Rows from block 4 of the image encoder of a small contrastive image-text model, named by matrix and row number. Rows with one number belong to one channel. Each number is 500 + 40 x the weight over its row's rms, rounded and kept within 0 to 999. All counts start at 0. Numbers have three digits each.
After each channel's rows are labels from the 100 images, of 14976, where the channel reaches its highest value: "peak at" is the part of the image that holds the peak. Only what is clearly more common there than usual is listed. The data: rendered made-up planets.
# convs0: expand pointwise conv (encoder.blocks.4.convs.0.weight, 96x24x1x1), inputs 0-23
# convs1: depthwise 3x3 conv (encoder.blocks.4.convs.1.weight, 96x1x3x3, trained with AdamW), a 3x3 kernel
# convs2: project pointwise conv (encoder.blocks.4.convs.2.weight, 24x96x1x1, transposed), outputs 0-23

convs0.27:511459512494559580476486515552531489458445512496434494521519505452593479
convs1.27:466546528453538569468526515
convs2.27:506493456474545447454453538456487488450522434516516459523513500389513505
peak at: middle left; centre

convs0.61:503543438553510594554519480535526445493444553528472466471533486468479512
convs1.61:483489501432466454451460454
convs2.61:577485555511483551514571487508551488474463469510486496520502464589547553
peak at: bottom left

convs0.90:495444496454465514509524459574515573504550544520597466493521503528491539
convs1.90:526450475520426447531481475
convs2.90:520468468473571502474496497534482489495470466569516428498479433565573530
peak at: middle right

convs0.94:570407495504485479428441516480559537533493464453454515461512510531512488
convs1.94:440491498478530535476530581
convs2.94:500405514570526467494498454593470459548544478511536481522512470472510509
peak at: centre

convs0.84:526518461425551436550469483536499485549528521539429577506513497456508492
convs1.84:480555564448480540462497526
convs2.84:564537448450497497476561514482462551469473514448481472510438485548574532
peak at: middle left

convs0.69:544522481492463469502474480512404491489430517481477465489533450474487397
convs1.69:436490526490487435436480477
convs2.69:536563505523402470467549502519481533518510496466487567527490532523556428
peak at: bottom left; bottom centre

convs0.30:483575507640491500487521499487563474529497502482493508527489525561526509
convs1.30:492480553453457533454531553
convs2.30:510501546468528532517526457536549427522451436480573526434488526525468467
peak at: middle right

convs0.92:508448516492451497454489501448510528576433515522498482538438415472549500
convs1.92:468490542474473490430431481
convs2.92:486533505573454481506464558476555503467510467441479466471501547494602495
peak at: bottom left

convs0.44:461547443560506548498593535478505541517565490515547477504501495499438543
convs1.44:447489575489476544458476469
convs2.44:515489458478478486485512500627527482452456554487562478451480496536491540
peak at: middle right; centre

convs0.62:472473544420451479406494475460478477498518441549488541516469481496450465
convs1.62:437500545445549516484536465
convs2.62:408509524491432519447544562528480466514545502504487565523458506555537490
peak at: middle left; centre

convs0.9:568533492476557579496501521411496544439549512503506458464496535500530529
convs1.9:489548541514583539480522470
convs2.9:508560473483491595542534570493543519548502486526523493509441487442522441
peak at: centre

convs0.11:513549488437539451489545460552510521417519550512587451483504500511508525
convs1.11:498455539492564449494448535
convs2.11:560541511487465476483564459520525499497566540552502534488535504449511400
peak at: middle right

convs0.45:574491494540491490509487513429459518506470528475530549466551399458537474
convs1.45:442487535468479515477418472
convs2.45:525551544491478512504544489587465498409505514439428510514484449505478478
peak at: bottom left; middle left

convs0.40:592426487528502480473503543473545477516476477454594541506493480454520516
convs1.40:518588479500478540473463459
convs2.40:469462479544504523485491545449591444565492529545453509539561468479496523
peak at: bottom centre

convs0.29:465513530485501516460568498516514540482534497525515582507513540571576574
convs1.29:501528536547499592477530519
convs2.29:508525541408533490525489486469518566496491445432532469438548486463510547
peak at: centre

convs0.50:509518406448519449544462552480470478525544444494481532503493506507408496
convs1.50:473457533438508565456502526
convs2.50:501448523435483504486583528443514460551476586459503462511462487533512530
peak at: middle left

convs0.53:540515488545460520440511475534467500518537478419559494572515501510585472
convs1.53:472509462437506531546527565
convs2.53:478532523441496462509512496525502478517518491397563466491450516476474403
peak at: centre; middle left

convs0.49:521522506475540491483489589533504474526435468539495567565431555488481519
convs1.49:504531516483571510431446488
convs2.49:433480470488503539474498548455511495458497569562589527510477521519572510
peak at: middle left; centre

convs0.74:503542531585505473536461481510559442516491542436485523504484531574551536
convs1.74:491497450518533513600481497
convs2.74:578466486568462479498481520525491539503520589494437490514515558494569520
peak at: middle right

convs0.71:475466448453529460514503471552557432521559456496485520589505473484454499
convs1.71:453515531494562570453492499
convs2.71:486512513413508481460505509507540458545520564412535479500428520552486482
peak at: middle left; centre

convs0.52:515481531481441503459523559487507526491479489493509585488482537443574412
convs1.52:535524499433494552442470534
convs2.52:505510527526490519529524539448458535592501446480434523509547530481503413
peak at: centre

convs0.48:535479529451549579511516498554572542544455437518521528480482533495522551
convs1.48:472485476463450474412486518
convs2.48:458541498476412503517464548494494492453512484478566455463511449475448425
peak at: centre

convs0.58:524449538485484466464515553542527459531447504545505530547454532498393510
convs1.58:506441469451466448451497465
convs2.58:467579562526443404506471476518561506486488528461483473505519562492521484
peak at: bottom right; bottom centre

convs0.32:519558518552473497455433436468462505501459491420490479470445494444504547
convs1.32:442507441460514480486491430
convs2.32:539541526531489508433514581533515513474446505484477597471544504500437493
peak at: middle left; middle right

convs0.42:509472477533479441533471471482538491473486445560468482436535469412453452
convs1.42:523537452517474432498488434
convs2.42:520564456494507492549502553487467534506519498484583543488520610458494482
peak at: bottom right